A small masked image model, trained from scratch.
Model: encoder norm rmsnorm, encoder activation gelu_tanh, encoder width 192, decoder layers 4.
Training: adamw at rate 0.0011, 6100 steps, batches of 64.
Data: trained on single toy objects rendered from many sides on busy backdrops, 50862 training examples, 7.7 epochs.
Rows from block 8 of the encoder, named by matrix and row number. Each number is 500 + 25 x the weight over its row's rms, rounded and kept within 0 to 999. All counts start at 0. Numbers have three digits each. After the name is the row's rms in percent of the matrix's.
# fc2: MLP down (encoder.blocks.8.mlp.fc2.weight, 192x1152), inputs 0-230
fc2.112 063:528492464532522534532515516479508511513522496512524501484512498439464530498484481477492453508497505515509465527480497526491473486500469527469469503511481521521470519490497529485459466501466476440527506490466523471471540496496482485510481534506523480509517482532535516519489476505461470486469499501481505509506484502519521481500474523475445524500520487523512492478464497486466486527469505515549518503466512502473510491456477503462565507482511537500511504532499514511556475496527503449553481526491505521505506501559517523528439503485473506543518512505515538522500466488536532509487514499505552488488484499488470449472500479497458514544494508494515435472539537478529519456503509486493563532469524
fc2.113 073:489499501462490505486486486476512473461478504506469516522481499514493479484506491483493540452496554515496498499496462528479446525510543475495521514529519492497506437506466519497484490472523511498515527493503490497502462492531464481522466510496496518501500516502472501492479508506498532489512485460486462512520537505501473523461497430499511498492473494506489482480496526537516496507524506511486486465526463485481472541515516542497495491523473445501551535534491508477418488504476509521428499455523491481481488490508501483506526511513500524472497468464514504481518518482479498512516486512493487516496533445526530516554530509525509472492505484520516546487506469474460428504505508498475487469482463
fc2.114 046:485473408501510516482490477482511501441500512465528485462494503472513478467507406514493491461494498489505504545484486499513513479491470532504490452496534484498471516486540494484492496468517499478510470478506497492499532476477501489527473522505467518512468481502543460494446492449458493489527492496474530497494486496471501511504489500469451558501491497522506480536536429464514518490520490538521515447471504492456469499476478454492496498503506547476497506502487492502495498508475436463497468498521508507504447490482490511515484517462493460543467541560472510529484492524531507464462503471495503479459476527478464496483528479533485503495458495495484480463506474517501441478492512508449535496502544
fc2.115 064:483512560486464497535499486497498516498499497528492484486550479529498464512480513503516516485514495498491478522514461510505513534473482481480504525534476475458523528504518483474450508486493458530520515573539475495486494463497485518479532502488533456516523508483511519467488490506497469485498491476494468505458472542503484522510526495498452495496507499457467468463488522520495487527440493506548513507505496484526489488499429500510470483494479475509441491468514500485526526501531501500460489477516481504505550533469467529497495541505518484490513468513486508506508447497493470543543491520510499552495549471533499498483496532514469484537522506514520497477534469486531509496508508499526495485478473
fc2.116 072:490526468489492528528485520498457518512498489493456488492531534494540486514496475498472448509532462486531512524503563471469549515454479499468523526498507474460465541470527491476545493497532503545502509506495544503475509509511519498488508499497515481536500536509517485549500505505527460505527503524468497514531446485514500504534515542470509485474498506475491513523512502512495484509553502486426500537463509485509518497534506516486494504526478534497524488515528477493498533501483493497452518482490487550468464526503489491511502520490496488530554502517508474510494515482483532489497512524492493506468481587507472489487498460508516531494456505487514468537508498565497488503483501510542554486545489
fc2.117 064:505492470522528504475504462464508503514513504512540521475447493518477505516515547520537552485445507497517496478525533484521477479520478494530486476481515547524465469522501484532505481500468510492490458497472502493479478487475502469516508520532486503445481480466476522484496475483506510482458502495495497506494530509494498545496488491478525534495510515505528510466504499477483520452495494511533483529529484504508486509491501509508502488505514495494498507522485565498497523510485522497562533558538523489517493476513482503537501491499511535497491527473506484486512496530481493492475496492498498483514515471439514480559500498451545523506479542518493534512510551475471554485505510529491481516490541
fc2.118 073:512467459534499460472510475459521500481518526511528488489489498490480498500526498471510506475479540498478493467506507490488458509507492525548491455459539498524497501526515508495484483520462491483470460491480507508485489503542514467467515491478494542473488514513523506488492491488494486490454522533472496514511497483510535492460479500495504513508527490531507507503498462494453509490457492516510534479497471497454484454471532475487511515437505507498526509489450518508483506506474507471585484552509536455517504461508503497506487497530441476513473517515455486509483532495507489506508520492506496503502485452461506484516495481467503468493516547485488525480522530547441492481496508508471491485504508
fc2.119 059:510497421487501483455498472479488503462472518507463534469511517509514476490473509530519537471540529521458481499522499501509542523464538513485511482480504507495503453527505513480510484487523528478481525475506484543493502468486492471501444516495482511481493492509506494493493530497477511521498510480470494499511521482514478501486518453500532500503526494506485518482481518497524536487477495508520480499514495496499457487512522543520481505503474466501475496507512531495494542474544468517429494478542491456485483505514483489511495513516517524476489489471489491523541504503514513471489500517513512509507494461502507515574503479523490537494505520528495531512492448482504442535511502489479507468514509
fc2.120 055:517506490512475504508491504464511532476483488480490525541504472498525483505494538538496475481525494499498497500489516514477542504500540512488530567473443479489446533461495547462497466478525489525472469504503504520445493458513519485499478515473492519514516530496515472515509512513488518515521535492467515495476470483517503491508532514540473434479522493519485474490457492505520498482516488498504499492542493475519494518521516552492470524521498506513479466489476495476525515477545478477478511479491505507487520496497487469472506533458522512541512489509515493510523516471525549457488514573500502538487490497515480537494561485525497513488454506514532506511514475548544504532464473503512526493500510
fc2.121 064:519505503501473474503501443499524503524494493507506487497506464521498472534441540493551564480519521495481531481488518497525542493482548471506539527527472524517530538519490496477485494520483519505522508495491481534475440461496527495499476493505489509470520510502512497452522519505493563493465496505469504505518480449491476489533501502550507490493520492502514547479486470507518483488531480529525507524540493506501491484487527487545518521506484501535454451483518533506455503511546487549533517501539510480501531480519485473467522528506517512514499488445520532498533511518501512510488488494512483513520514514504515508535539552485541460507503502506523563537506464463535502509498502506471447493498486
fc2.122 063:513514635512532485547480488510544539534503471507489511525459519500464496522529545487435529486525514504497485507473549492501508521513553497475525477505517482518526473517487487511529507511455505525484490523484497493491487499523534516485523483493522503512515495518505499537480508505528493465483548512515505493511528481503500481504497485522494501526475500497503501552495480518487504517479501497528521512491466496484518508465502537501502500497519493493516439496507482530508497504519497487565517573497513483504536444507486546487466474500481470568487504491524496497530530525558529512503481497514486516549521532507473472488541524478462527494502506462510507540503540522503538488487509521507498477498509
fc2.123 046:498498541512495525438518495504509509488477478495512528530484580522517524529527466495510461484515480513494522512482583500465472503462518513479495497469550503529491520483528480525558524486517540522469504498521481474492528471512530509540457517519491506502535509512480503497530500500496495540517519516533567493485487503501530515543536526560496478506502496477489433531514515501505472527527484503455493454491525521513497557532503517495495490535498535467485532560503478472458492474519475497503492523479487518499476544505518544504524497475473471532502479514495489526519515476480526475491524521508543480503489530507491517504497499505541535496497481497512464497524455504532514503502530491506549509507485
fc2.124 079:511479560524519503499482499501515504561529511511519486437468519476483542465495519485491486475510504507500516516483527470499492490519479511538490468477497520518468500536528525533510527505479479462488456524461530506485481490463540469500564523491475497488501491496497499504467452460520473486492489518514483496502507502500499510521479507445510495501487520527521500498482498459474506500461463511496526543466482498472509510481501521472514492483536521456522495506507516528518465490482496438518479536466533501531510469513512515520453444524466483516482488534488515456490491513538453476487524504500481523500489501471473483467440486492493510493435494485471493476515574475478533451525508507520526525517520
fc2.125 072:513508511491505497478499512485478524484465518481420511498483519518537502509513532493495480509501510523487505506475505482501493546486499495498521507469499494496509498501496502485506497548550525525489491493487508477492512522488528493480474514488501498520539492522503492515531514510496528545558545496526533522532497484527502475507528534510525471517547479488513509492489522511533491507459519484495506510494506495522506482512516479507498521506477504502521549512526488493511518443483523532413514482452527493494449496522500506522501501520489499509503486499497534507504499490504496509512511538509518461505495489513506513527432499480496517540505504495544502490525439519509524546518512497539499494493459
fc2.126 059:495528467501506496505476487514472472530492489502463470482516430509502500480477519517511481565494526525471480509487449500534512473514514478499516482538479500480520523527480475505469481514504434504548524518491509496519482493500497529538517487528498492500472495490486525478496533490497506506490512484477449524476507493499494487478493454513479485475501507487497509481476523497490486484503503496521525522471454503543474469472526530516514485527503466512454475471555504525509507440470533491466505473499483485487507496505483486502517478480527516482510468494494503497502512500492426492492536522500503522498530493483463487523492523540502464483517477521497524512493489463515528494528469484488474501485491
fc2.127 066:507473547490501527505532500469514483537502526522517484535502525526447498494496488479480505471518497496515481524518537496513537538471485522499511507532530542513509512507486526470534502511457521477514489460531461539468506480477520496490531502512493485507510522488529522515530521493513477463460468535514523484538478513527500510508512512533526499491479528491501548519491459476439516499553508495473508494499492508479495533479479496490536544507482519523522491540482502477506494599525474499507520534558516541517507501503511481517501514482453476514514512472501489510529479472506546504512513476503485492526495542516496488482498507479508498486496519522504516549471551503510463512499511506454521492499501
fc2.128 083:501473519485510527507537468515499481508524507502560493513521511483485503535477483518555495516455503476516512506522540524498503479498438511500517514506489509493494500500481490518496496494478518468494506495547474501459506506492493508498515506491484503513491504508504480511511485520505482504462503519515519477502529511468537510512508533491502501475482510495507522514483484476499530479510509500520520492503504498503487537495481444522502501483498491512503488487492514501534489538496530485578506545509484513510497525497506509510504496498491492458521508518488487508529481495471509474495499506494517468509490519519504501458511492483483517496504509509495509473492533537470496516489505512497468513491508
fc2.129 053:500472551513503483506519501487500510540511499490458486496490486477520523485453440495464477477448489495499499482458483467522498488526466501491489501498493504510435507465520520480487511488517501469535478475426502534470518491492528496509508500518506490487477459509522502516461488476524502521502471486497480509492517484509484476497513504478460494519528507502531465506536500466494514527509513488487541518468458508476519466485508535458501488502501516454487506492514494497529480445539516440450458452416507482498463475499517482530469473470491458546483514488512506503487507474484490465490543510526491526500474520483465531488457508507478530482488482473487468506465548469521507480547514487514524498486508
fc2.130 059:503527546472485490546500507494492511532487502516478492502524456530488479526480574514476559492542506491566522498518512476500509469467513469505495510549464490494502504514543481510465474523483494536513466512515550452498459497495519508522498511488521448501512504490483484500494467504486533491488484437493460498477485510496478515516473512484513531485520505488501506451472530553510469505487461498534491536545527509513534477475477516469489503528498467492443496513552494527519524537514495503517575489508499506494513521496494536507489520476507521497512505501511501500530473554509447529508476484504491557541527485492517512474483507523485466534491525548543487555538514531514551481486503518510502491514484
fc2.131 082:477513483456482491487533505493467496469474505485486514545545487523514478511490534499480504521522494501482500467524477500493513485503486472501528525485467480472465514489487492489504507466510467540481499530567495519482457480519532531489502526484515486486474514474501504479531494511511528520508556526495448517471473518497491504482551501537499502515494507466484489524540492506503548506523519465464503501530483492498476461504519518537473507462474477540502496476495490485475503516522493521449515518490504450505535507482491433472496502504502490532498491489530493491511529499535511532514495512516469518510489488506480515496533528490523487523517500479536544514495433530494443506493494490493453486496466
fc2.132 046:518488499513491502526490527528461517513505500490492486483509471525488463537515480511488523513514472518526523483513519500505499475481490483499512500538496477481526566467493478495496472496516465481491509510487531460498542468486505552524470500522496489524500492472483519534507507513521466515500442485493498517482469474503493493548499526526455512485505515464484504542490491497523478466543499525465493530457532497527518522526521475479533526476478455525417483484525464496517527490518537506495563477451476490499450507509518519491523552514506495466534519491488534517472493516443462502487454530488507483479490522495513496465490477516493467471499489507521469477507471556518483517519500479505508504502454
fc2.133 075:484525488457519492494514489495499441478485501470503537535530482512545462464506515524482511511527493508505445506537426525496494513507513457474499514519502496459483476477485470480483478476542501509500558515527472524557508498533475487492495490492544512523491511489514482476481527527482522520516497461464464491503489519499477480445518449507493490493479470466458530449469539502539514540493529493495456492534469489528459490540494491503479475519472442549506480488502514449475515497519502510446483464484476480463553535489480482477525518456554509481518476482553486503496475477487501523491437505510496518481529439535529514502547496516464498517557494548525517487489523475497480501466453489515466464450490
fc2.134 063:470509558486514503524500525562459462503492484475551505498541504486488507493509504519494487537472507460478505499533526501507519449521485501525483538508462505475527493487484477539506506493477479519527512498571499512504504525479490531485537511473507455527502521492502482509511473498534476521497488489535498472461507484449481503487540505470498536478482483479483509521512500512533519501507519474469488515497510475524523526531514516491460464482488468489478494484512498545528469533455542506536507540516501505505488538467513481499489503536498495476490498512497429494523486508476482492517498507474512503509494550501450517447545506493478483490504500500503483508486504516512493508514499486498488508493459
fc2.135 069:507542485475518511496459513506476478475511467468531489555511494471497481505521478526485469535484474485473453520433517495515478494527536519466449519505502486500532520467475500500486477539462547530516526477459510485510615500505458504508468488496546460494528473522510507524502484517508495476473538498499522487486527512489478488487500508513502495463508489492480517489482523551505497531491514500504471513514497488495510462509501525514481447526489511525479473531521481525521491455490546524607501484548483497466471550498488513484490527501489507526519528490525511498488519507473544471513486491486551477489500545511492457534554536473512516506544493504508497574510490506535542474511493505509493499474477
fc2.136 059:513503446531524512477506462445471533507504505503482465455479531467487489540472423472522512513485489506479484498445537470529499512466477545490485454472499542542532490490525518514510513525485513470505511486435522504480486479501504453463470506524470517495504460520529516525487492478512498472477507512546474505545530481512516452531490572518467525531487491492510526520480503493481487489472520526522533502471473511477506463465504516509524489513495518484501486514508525525531513431522479497530498486475536506503443432501483538509489505514474489554492515511474537506500511492498515442464558476515505479516496538492520478553451468489502534489512489502464506506470510473538527500542546506477517513506521
fc2.137 062:494497468520503519519510520524493468477517520488543512497479525495498505493504500504494420514481482475492472506521487502502478509516469513511480510471477509491505494488448500501481499503487472502459463491540480498494538527485498544473533512459500462512502513500530473520466496500508442510503512519508511461476515493486498495476521518443482513492480482526478515486475470482506513485449502511481496481490504481508483520516462461502495512463491508510516532463485481527548471520486515466546467533526486515493511497505534493518495482517499496472481514533471499524479490486539500475498514523484494485480493503514473485423485490478442535504484512459495474447515487533520497490499506459505531530504506
fc2.138 052:479505503498490516494513503545516502454500490487537530511511513474477455516525474476468499510480500462497502474507519508476460505510519502518483536489497486494542472466490493487503516474511499521470508531547505473487469519509513513460484516496474499545498517526490471494499528509522482475509537493514486479463519460483482503482527471494501525498452519517475484525485483523498503494522521532467487437518511508497508541518511553480495477493508507517517531489504474526472491566450467463538485565518480487509493551474482464495504506501487494514495512487488483492506525522515524495501497488476498480476507508532488501453498473496498491512478524476492471480504489535491434526520492507478521489478489
fc2.139 069:508573440473494475547512522478513503471471497507464541536537491518514478499468565527477514519543519526508482477518460498514527496500525493485504523522488480472484489525499491492494501473502501525487508507520487516507492525520494518486492513498536488492500513483491513475490494522488514513507506480453482514519493511527485512478528474511496490497537506478485523470498504536530510535495510474522484523517491501538477525518513502508506503488493471513489486476513507503492516519540507551482513491513485456470562508510471486503502517500528508477494471510526515479513476480504508543526476519512492553513504470526534498523528536508486504512527535515543521502524450518524519507476480495524492473498456
fc2.140 081:500478471505480513511471480510504512498505495505443480443518479529552524483476486505491495494524491530495513483490453486526543495495486482492512501517479516483480497492521516516504492504548473481516501548475522522546469491479499463519527452485514504470484477491466500498508468514486526562556483501502467527511494521518488504522507494492509467496522513492485494494504515448527481523481481480459489560457439500526528492514517500542494471508498490497493471507502517483502492471489525502451455478459499511483547485530504460489517436481521491529489453491511516477500479486487447492492539495505476517512512505498487549513464479530524510489463441522470507466460499452519489468516470496505459505491473
fc2.141 043:512463423530535510435521497532480503461504493521512491474502512510497508535509515456503460474490462528496516507467505484511479461515456491522487453436490482510493537506503474529503507499515479518462456533495521467476474514504507478524483496466498519488470497489482509479511488494508457488484510521533449484467518500476503511502476523454498511539496481517518462527503518485479509490438475506472515484499479509498500482496502438502500490473514520507521524507485534508476482492475482481495531541472508496532460513514493486489470459494465507482487481533462490509487479519529454499477503482497486467493501476438506478475444466505503502537456499465455479481478460479485498449533500500503486530502532
fc2.142 126:478541497467510512537514529491493460493493510459558517524545515496507495470502508539516500531507509440517467497501482503508471489508498497488481535537496467491512497477487513494484485474504518512506516498521479513521540518503467529516484520469499493525494489504501469485483496499476485524500482463471496451501490508453505500465507485510492509482531469493484538477486511514517511511506510499515485501548511456505507520514504499503495507492489465508517522522502500508508473528507488501612500549534478481495502544472496491510504533498512516477525507501505456485505503490495515524530481498467539501466496499519534521510552513530503515507541502530526505509523515506499501491489480476501501504484499
fc2.143 063:482469529516493507471513489506498507547491527475499481469493533495528525505493534460521520480523507481521556502553508456495544498471460478549551437507535507498512534538516524519551531502530495510500471496529503515479468512498510521525528498479460519516468501479508462503525459479516515510521463535488513486504457488499532527505474503465518481513509493523508491542521513452518510477521464519465550509477520485496465481515491439496504511474534502485545502514478500522485535499430484502470478487452542550515463473507502526526495462545476507472488466534470513486501495498501462505492508487504433506504497474482520516494446476523530480469459482518528517470503503528418500520509512514502500507506516
fc2.144 046:503522555450495502486488498548501489516496500499483521530502513473514471475510490500493512508447475523483461466516490511486452549514464547471502553524531493498527467467472488488481502484494537525510532491525473513492524524504493522450514468537491512553547498531477518520478481532506502505492528472491516527487521468525527487476536519495513494435465505500471542529501514496530512465547532513494474493517521491514513532513503484499524468518491445487546513480506452515512521513503542504472460478524461515479456525494503471479557544501493486489515513479509510503481524472459535511533504492526498506477496512524494517464549472514463525503526531473504491493490495561491512559492485496516506474481469
fc2.145 079:467511478484497505518511486479484483481482485477419526500488472531549470515518518519514511452488534484503469497515486523476481509476466486467516519501486509475489485482480489477468469469535486543502516479475485490489471465508475506505487508472534492479520494502510477504510501516510528545537514492467480513493470505493510487488510472493493515482510460464465527475498521505528491497506502497461454493517492474538480519542494483483424492524469482483501507502494505484469488479533526525427530474532497473461531482459487454520482464488518501489504493464526451499525473504486496549553475497490505526489523482512517534503501550529506517501507515520526532529480464496500486479470475485517460474497468
fc2.146 059:542499436502506478463506483509503523491499479523469529501488492528517507494520538515478548455503505536493519471486571478497508501492528465488541492415493498492461494520511515545562489469502519504501497493469503542483461491494535491530463489508482534485484520500461528522560512493510533494494549495528513517466509499531514491526542495521527493530508507504520465524565489459503509493499518485486514522480473532506534494520538528536526501504499512493501517503486522469463501450521500488437531496469525475524501494522513449494482478506518453510513483468505506494511538534496514490490512494522519507535498538469474525509527515476519521516478490486483519541491461488468493492510494509457470485502483
fc2.147 048:491530489449468495527472483492500518473484514487486503511536509524486467501512515498502568486508501500479548492480508506517537523477552498510509480517511496458527496495527493514493538497509501532498524490530507473509486525565479519501448488510513517527519523538487488523489504510511508484513499483494523497488485494493517527482466473542502520478483497495485465517512487551520455496536495486480502461541540518505476495491480509510503462513486464479512502536513467498445565503463514506469500505519467483500459471493447509493557517514517507481505485509473517515506524502457498500527493475498493511483499524530536506552534510493502473475544442507517510521516455514488489518503531503504475510514481
fc2.148 061:486514466468519507535496499462472487461502520479540525503528533488523454484525555489493479480516537454495473504515496499485494520488474521510495517477475485508484483475490506468499474483511458492449493519531537472487501501500528510477530541494481504522496545489518470541446496491507462479507532494469460453510515479474526482475481481449459497528510489503474541471480517503526513490493512507472484476499508478507508481503506506454483508459488474483505512474487560526498480542496543466568494527474505476502516443467467505505485511541527490479501508502473455505517495517524496505505484541498474500482538476509513479481515477490446508496472527515519528464566505525459505499473514490525517493493522
fc2.149 092:478536482460489494525501482497496486475470490484496523517511459522536465497468514509470533472511528497495495479513478498506522508479526465468484514523490484479489461479479478488479492457538495509489531506498477509516479477501480489472506493491544491491520521497500486493479537512513540510537497471498481521516504510496480498479508461512497494487467482453479515470532497502539540509507532483490458505523473496513466506514508514511473465509492453524484479462514479473477502479528516525458493433510468469478536480475488483485495543480537504511529508464567497481518493487501522526513454500517497536510509489516500501531548531521476502497528473504525514516495480495518469518471490505513473463493490
fc2.150 063:534516535490527490538523511527511493532486487512558493522516480479487460515496479516497533535450540493501506483536511493502470476497517503497483561521479534495523495497481478512485494494474506491523502500509511506519503509485537500457507514530487503525462530516480506519511525513544513448484505490520503503497536515519482477526552482537499528493486555487497532523534442507477553499525553504529472504535514512475516485451523509492506476484483463517471497445515500492519475548490542508557508494532520475512518526503492487476514567522505481528537557512510481466541516536502518520520469476505521504526510533507494457489517512474488477486570498517506493490501529528509502521493503532468478484513487
fc2.151 074:515508476487478472484515500525481490527497496517540516517530531536509477493496560516495575519506538507479539455588512460511562540490522510528512500478489529483464460528492522492547530537502508523503509500564508544526418509483513496468514482484479525526492512484456503491522510511549518488482517518522488497517507504519470503506521475535552479505507509480498557526559519502507531472559529483508508530522536511510528465507556526540482509529494482490496508454503486500508510542463513528538496528484513499538542503511466479479528496506528507477486481484501479493522543511494495502516512476489433497535493499506501479505527512491511462489533505487549534507490498512489507552494514501498449478525479
fc2.152 042:494479518504510520554532451506493509483538486505496481474524484505492488560490558496460476438498494534490511515482477485503517514498485522475487490490446493503475467491489542494446522493521448501482468544510488483506462489515517482476552497520524522458503511505507491548481491514539510492484501538507444524454504515515495517495496517468473504532487481488506520477529452458482545527428483506561518521472458494503542509497498492531502484476486466521483457471497482497510449534541481480479516503466509496512558468522486480510476478468472441527462498536539498490489470532522475477510487494504473486508524476489449475427500482521460500511457505452461468468491534523509512446494530492519451516502507
fc2.153 080:510471477528524481511475515549503498512518513516518461449471483482480532481481471490462500534505496521440511497452415481523515505531513514531513478512489514508515479530504514517481546541501474462513524516490508543543497553508495481504554482502486512499494484498495502499482479483513508504503484515541502515519540504509528455478482477489480494522510512498522499514510506482493506528501505493510521522448479518487516481465534486513504488480537491465472502450502484486571512452479541485560426487437519506507518469523509516488528481507522470511482494520520539495492521499495435488481527477523478500516496509500466495517473486497490489456535446479483488469463524466502503497523517524497495503479504
fc2.154 045:487510518499482527525522505504516503478507495509511509521505494493513509529492546531508493488487492489528481517553507509481480487493520483499470554528462494481505482504455471471457473508508508495479494483556484483496501515490469535485518493459523475484517489504505485503533484520501499500494492475481506488464504535505486499505526497520513490476513462484482526482477511530541522495457503504530498511520525469549518519500454504517487514491497484527470489465486477511511483513523510514498519498538482514483560557497516497502498542477530504465493487501523464527468478506476512517504496496491488502529536492538472475485548530485480508530493561501529472491497466532521525513481478488519487523484484
fc2.155 066:479520485470478484517514519483492504529478503500452488507495499534533480486472513520507504463558518503516512511541490506476536493467463475488504507497508500483506510530506493486533502472538457528473521515506497518485502482493483532514521513472527444498503498504486492523513498493504534522529483496446485512522460524493506503513496523485502473475488449462448499484518509522533484517496496473469492529523509478521475508529517506489454525469493486494490496483495470496487520493509497533450478477522486493481504442488506528512473488512504500486507501521486505504500460489494479529529448526512490563540510490502528475535513546514481506475498514523511528535517480546473480493471523483538491484524483
fc2.156 060:498458493520517501441478487494476483519516482520442528493500554509517536507472495524510471535496473525529543466458505469527497448507480519507509480455486478517481504470541459525527497511532540493484497495523504511519497525485531511495465483482451517498466485505468494485494469484484483530500506495504500511485490486493501518519515529478504509526478490518529414534495497467516515455468481560424520486469497500522495482490492489514472467495515495508528502484513514508488546462486480496423528511463479520518443524514508505513540466488485494475498483517479486504481535495489472464489513509478488453477441492460510517516440453500547516491458499502480459485500459508469532528516501475490504512522496
fc2.157 060:506458554474505515495508528551528478517515477524477505498497494493476528494523482501496462498461476483487495517456552515513490477499446524517527489498544491481537537499492508552510531496503522470500498536527489497504538531483494557504543502522452495524435515524492490526478484484484480505512490524497477496481498473505536531516527520461490497496496546527488456538500505502519533448556497535467531464483480515462484514503475477482519503481524516508568528514512493510480516541467470442410513457476483545497460552502509554497546471517467537481511502536480518508475498528474490495507491505513498521496474512461480517478507489525499511485444482516512474465524490533488459500520509531500506526508526
fc2.158 051:491498487527491528465517485544506514467471483508459480496533535493483478540487417488537504520501493543483481498493522531513477485496517491512493534488525502494560487485494453495524511474506534495494520518503458501516477517494510540491488489500479521526509517497494518504523519519486497519497488504477531551463529494515485500511528521505503476478510518504466462554515474527500511495518512507484493467450503511507461516480507472483485472488499491484508436491510469516491494454490490511439508462541498509487498568496492519476524498473482497478504487524466502533524510501444502498526480470514510507488541484528504524527475479498457544494520517489483488465500475509473458521493531499508497488491474
fc2.159 061:505520537487484526504503501447479492508477512499526516511525510526485462530527494501555519572493543449565487511531533523485458519470488490488493506518528507502524543475508502503481473507492537496513526497520546487527552507520475503475495511529488509530502554529508465509503520509503490500494483486493498463480480498484484526511486519522512523498542535502482530477499522507510498503537515538568497505552513496489499521524531513474535497507498500516528506534510528504489546490505547496569522483516488518519512533488514508483536540484496517484528506483505495515530509472488498511491499487505536481461518489480542555532556485514520494522535475569513525496536513526537580512468477537478519495515509
fc2.160 061:503500413481498478481496476491489482438517468499523506499493455536499534475461487532436493509512500551478487489490422486513527473527505501486481495497443461499425480521534488498472502470520436513492511513482493570548475500478523486511503458494531477483466475454510528471487478502494492510510488489502427513496482495505482466499518468467476500463478496492493471469523493482505510527496497490518503523491451504521487467515489543515485460516465490515461461474516513476520470478487490498491497516471517472502513497515487445465494486457551488518502479511524503506506475512524501473472492517499488500492468464484475495487528497511520499514520481496482510491485485450528445462489467457484458492493510
fc2.161 051:520517453480503501486503529515532516400496482530471512518491514480504502514492482488445478486547474517502473529471490517485517470515541508489440510474479468467537522502490492491455494503518471483470498533465510468532508495523466491508472492516556478518518507539512508482479491500477483493505513468475505521488494490534497457476471507511452481508487508489485456489479469524477458531443477521509503472473512512518508515497470544474533473509493511511482480498526440509499472498529500453442477502483454514494536503532487533451480490466503466513500523501531551517498480535514532478488465492477518520510511493487467500471452524516476498533501495500485444497472451473558495490506493489486540514492497
fc2.162 070:478514389490481516506505541535473490470492507497460504519551495485515499498493472508486452513505485514526460505504473512494485508496474476484472519513490442487516496456496488475473481477516474487481508494516501485521535530491451502505459504498512480536496489518506505475500494518469463507510455453434483505503484548499480519469511477471499478500473456494454520460467501512514495510508510518485487488510548488509502523514493460466506513482483474511503524493510497485465512536471471494414485463493475498483488535505491477472505522462508542460471505535492491502487471455478499519491491488486510511437506473537515488464495483514479504518497497514518468462503470530499449463477455492501510488476485
fc2.163 056:474509441476470501493487523474506529458500488496465483488465524515517469486492468493457478486524508490517495476459475498506485523485470495521500497488537497520479494492525496536502524499528517534519513504489521528525493532535523474477482505509518482537521480499499489488487480521490486498498520487499481507544486503492518480497542515481513484489444480477491496548529516506512442533514497502435508503451482511486459490515536514493485499450500491505522494514501466497510487429498515540413467456482491490480458475503534502484494522494490480500520480529507507474503530494521513491506480491530494513483459481521497485525486482496479478501498507507520511476514477516467445517532497499549527472488463
fc2.164 074:503522408495486494526502504505470504464511483507494502539521454488497499541495503534493480527506500513513494497514462496526497431543494491526501559516449460504519503491519503472449470517494445521492475489512494505505504510468536544506472481494494500486495503481526517474478493499464506465488503495457423513433497486481471507512503496489480517492480507523490526489488447503489517505527494516514499509543546509484538468474517486486487490490505487522475477448519511536480477594478461471515511502492494507508497532466459466448516503489500506525465531495514499515484498522519487489478470480505481515488484501480488488444521500506503459502464517497481469503505494550513492480470477490471477487503494
fc2.165 056:478497543468510522517471482489519482502482500501507511508551498521491467492508529498502564505535487457517504505549477522485575493486542465478522482544484507476476493529506537491528483482487479467513512516539506498484506489477455469543519508494520488519491536459528483477533503516489476503491461470475508477506466485487470515526483477512488489488518494439470511466489539533539483487533503482472473499502504487511501515497462465500488523513470453504465499510486521474501512544507501507471529494509491509479531534471480515513522552535550511453529501459521487485480479486472480521478442541482486531516518503549514489489520492517490488473517502557557511499544506509473483507474473481534465493510485
fc2.166 059:471509513489506485477518498519493511485493474500459547503524510473541527509534489520451493488515460484487488502465507487485485510505515468473457515499514473494515517454488493548473500501522555480457522516518496490545498499552484486478490488483520525531561474529461488503489515512511498530552502483536541475486519510477521468471519534524489471516453465511485452535490535473508474516511497530445460467507497509523492528533494503517486460497509476482514466505536428482485510419484501506438466455472472509503471480516486505492507497474520506496500453493543483488498500496463511488484518526487504511473522496488493534482521476489451529522494483476487459484503508440515507510495491488508550497452499
fc2.167 065:494506558499487494542526483474530504491479530482569522511517532512511471516495514500515513454479513456491486508539479495506477514478452524513499469485506506473490456494486505471488513513514484523476497497528486517487510503496502495445529492461519527481499480506506471544497472492492503514511515489499473463463500518486511487452496496470477525533505471502478536517492499495515530493446512497530489469542480467502483499539510461492493473496493479499538519490491488519513519517489509480539469553533510483473497457484492503542475475504506492516464485472476467518497473507497516515521474496498480496502509442496531533441507513513484532512486546464512521464493484526470505514472488504528501483497500
fc2.168 079:521470531509504493503501505539505544535511508523567473492497501481439522520489515471458523505515495511497497479486549464516521491519514525495492503508496500494500483518512523543532522482447469489501507541506524505476464512489524495492546495512465521496502524521465503502510493497519508477443534523517454494513554526500496507522528506512516500487475529526519497514518483456452513500504504496497511538456484508491543527469529525510516501480552497496502481478538485543514500544467496474524479521472470515502549494525496527497513467485481484511473509534518509496496480516496465466501519485499470521538518528492481489497495482470477496482491514491472497483482540498485514497516516523508484516507497
fc2.169 069:499516489506509497497493515490512510452520510496531510506489530463470514506503484504471480491487502480494512501446527520471453507497523541498455509484524464525508483467470474520468504473471488496481491480512487458475535497508486500505477517493489465532541497527530511476477505492503436476482523484537508470510533495485507528476516520486501518481447487534484485509481451518490498495499502514450496454531500487487480549496468499484504502467517502503502519535498470537488475496464480482522507554528469490502448486472513524506456519507468515515487512537503474503509527478521540472476489492477516455467485481504478483473506503456496490481493523462485476486550499534482463507514507494502561501509505
fc2.170 053:489483516532513468494509468492500474514493476498529482515491500468471489517549463487528484462455552536490472533496569489501479486483518515492508500517511518509557498490461517534501473509464488454505489477511513495480539470483459509507518502512466488521506532531535513524482519475521474474460512494504478489479511527484485461467501505489489518481475513540483518503504477513459527487514507533498519469515495530454506498451479526497555454491528490520553470514498522557481505504472521447527513515516529468512489466534464516498495485518454518533507528495462532518516510508486518472494509481464508489514510519479504481519445552463494508492477530522482525477506524477496510442507493483449467466494562
fc2.171 070:500512576513501525552466521514488510571523508496502460490516445501509529515453538486482442533526474474524521482509494507526516459519498466494509508533450485492516540505496523491508493485494508478478498510495524496511518512509492487512571482522520472476482500488488496537531469507490535521488470535482500469505476520491492525518480509517513474491545525492493537482513505488500514509489498486508505557463496481516540501498520486502559506479516483511482466508508498497545508485544478512559503500506497498494579534513515486494521504489515512533529491503494527452474498500495466513502503530488522529522471524500495475489491524518536473487485501495516481512479536512531595484478486491504493502492495